config.yaml
encoder_arch: "convmixer"
model: "model that answers yes/no questions on an image's attributes"
dataset: "larger renderings of crowded toy scenes"
train_examples: 22605
image_size: 64
crop_scale_min: 1
horizontal_flip: false
translate: 0.06
rotation_deg: 10
color_jitter: 0.2
cutout: 0.4
questions_per_image: 4
encoder_norm: "batchnorm"
encoder_activation: "relu"
encoder_patch_size: 4
encoder_depths: [14]
encoder_kernel_size: 5
encoder_widths: [256]
fusion: "prefix"
fusion_encoder_width: 192
fusion_encoder_layers: 7
fusion_encoder_norm: "layernorm"
fusion_encoder_norm_position: "pre"
fusion_encoder_activation: "swiglu"
fusion_encoder_mlp_ratio: 2.67
fusion_encoder_head_dim: 32
fusion_encoder_fused_qkv: true
fusion_encoder_bias: "none"
fusion_encoder_qk_norm: false
fusion_encoder_parallel_block: false
fusion_encoder_dropout: 0.1
fusion_encoder_inner_norm: false
fusion_encoder_moe: "soft"
fusion_encoder_num_experts: 16
fusion_encoder_moe_every: 2
fusion_encoder_expert_mlp_ratio: 2
fusion_encoder_slots_per_expert: 2
fusion_encoder_shared_expert: true
fusion_encoder_positions: "rope"
fusion_encoder_connector: "linear"
residual_init: "none"
optimizer: "normuon"
muon_scale: "match_rms_adamw"
lr: 0.0048
momentum: 0.9
nesterov: true
orthogonalizer: "newton_schulz_5"
adamw_lr_other_params: 0.00082
grad_clip: 0.5
steps: 6400
batch_size: 256
epochs: 72.5
lr_schedule: "cosine"
final_lr_fraction: 0
warmup_steps: 320
weight_decay: 0.08
adamw_weight_decay_other_params: 0
Rows from block 6 of the image encoder of a small model that answers yes/no questions on an image's attributes, named by matrix and row number. Each number is 128 + 24 x the weight over its row's rms, rounded and kept within 0 to 255. All counts start at 0. Numbers have three digits each.
After each channel's rows are labels from the 100 images, of 14848, where the channel reaches its highest value: "top examples" is what is common among them; "peak on" is the class under the peak. Only what is clearly more common there than usual is listed. The data: larger renderings of crowded toy scenes.
# pw: pointwise conv (encoder.blocks.6.pw.weight, 256x256x1x1), inputs 0-255

pw.36:098123129158083135111129131136126098182139143139131136124118138109102138146152149172158135118160149128118181146155142116111125104100095084110129120160120118156145104143141088148134112124073120155147134087142138101137113131146121114081122122140140125103135103152132148129134138153155185126118144124103133085190166099153065150096133117171140152112082125131116104115152150094112108146129067141104108103122161141149177115095152142126110119146141138141153097129129136131128129147144138097167129154165148118127125163158174208142137152132125088159166114139152121097127134092130150129126081125125133161127138113154141118168131065126138099111159111127160109114116115108136121109131146117132143152157133087127089112122170117118131115135105106200126152132181132114143099153101124
top examples: hammer
peak on: hammer

pw.199:111169146137146184122111102091130137131138130117134079178166107157172156160133116109108142118148116117100130131114136132134132119112156117142079119159141091153084122157120085119094167093121115167092089113105124105116141085145167143106112130097170100163143108146101152132153103127113148183125136149119129125088113134110112106119110096108130075118125157091093106084157149134135125159107164179131108091131124170150155152159119099113153131106085124120209119113180127120105147122134139117157169129155112092108135163149140176133128096111134083111154103113160090136122140098134153108102136113073095147094122123160096129150127120128089126104117115119131131117140106116136109129142174128116125138134146111134115118131129126123170119087123106107141138121130149165127106136139155
top examples: hammer
peak on: hammer

pw.211:117146139119103134157134137141149127149140131209153126159127114117133151144127124142147148124127131138125116135109134111101132155137138110118148109184155107077157074159153150131190119168148119138115136096142138150091100114103187126112139154167121125073091120094129119133111128155112103138100128138131107132139106120125151101108124165157105122148132114121118115108108138141116139131138101101112144147122185142094134140158148083148133109105167176159133123083108106105112116134114106141146072113110126151153135120126120174125099107154095081132128131120157128119118098119141177176116115156107090174139169105172118096140108112123152129136119108192129153132083143160139131129167156131147126157098094136159164127097144084131117095084121147119124120115116138148092135160072103
top examples: black object; its colour: black; barrel
peak on: barrel

pw.54:127136130128162106132102073110136123135105148125108137123108131131137113134117109104070155123123129113133140107192117145116142157128125120184101090138139135153130167167137155135127173111176114151128116121158125148121130130138087133146107158085084109102117116152125152106110145101152103131128092117127125141087109115125131116094131099119123130093122122168133133120117144142151114123164099125122121142143110133133137134120090133134109101086124132117167108121159116099101204135102122160112152085107135125154158182084169149147100129163118114163155114120107084132136132123121129119121105109146100150167128074131190133119152132090095138136133122142104154078123114169122124096118118164125140131097073145188152103129088146119142153187091098137129100140116156138064115130141096
top examples: hammer
peak on: hammer

pw.171:079146098155104118144136112180130135156136111074134114195100095135113121100134126126128163072140126142118056160155111096101158129120124121167101126147124125130116139152118126124132159143141102095100165131104154070177135119129094090121141116168103142128129095114112100129124135160138179128143146102121120141135147115152151100097189130126117159142157149119126142186106153100137118169101163162101112116150116113153092128152111138134130107116081115139124126164157109155119175175108132175123128150132109146094156139139111143081138120156109129128122090107115144140072163086087132114113099131137116140129134146083125145138111088106151145131155103162137132135131150102153144128113157121138124142092163139135133131118146128170131103132156131117103150071128139136121137115092115
top examples: hammer
peak on: hammer

pw.232:133117118109113146089117117087156078146105090115164089100138186123113138146140131153129166123152103103115133127131125100085128125155099126154150098119133172181132095099111137142100155138120085162149124126162126152133132138150087144141156151134095166149125093121108130137102123139132131162118107111169130104136097113176098133144150127116147108122139162184121169105117146092127138142132114182133112160143152133143130141142113151102168137132127115156172122155134113186126128137124094098098143108117181122112115109124139132125100123115127136106129147140097150137138096126187119109181160109129149129118155113138092146122114126108091175081174124094134125139108146129108151123191164129159140142120083134142097196148127131163127170140158108154098122120113130157090140141122152
top examples: hammer
peak on: hammer

pw.85:143141094166090143135110172089147089127119152092142083136105101100132124089138096129125109175141112111172107103108119086123161099105116168119143089146133122098115173177083139089124104130125104159106101117152157120154125134146176140123114129131137136111089131179114167119092166150087165153140135108093096115137140120122130143104139142151145127070082136118120152113140116143090155102088116088123127112090080138172142123126103115099123150175127132108156136117129135146112120102084112127151093183140155114125114121159138117126110149106164151119116120145107110135147115092149086155124163073108145103113152144130118129141133103132136066089124094137104140137126114093114148123140147126147109134112133082142119108119144115162144142154115154143130079137098146099106117159120124
top examples: flower
peak on: flower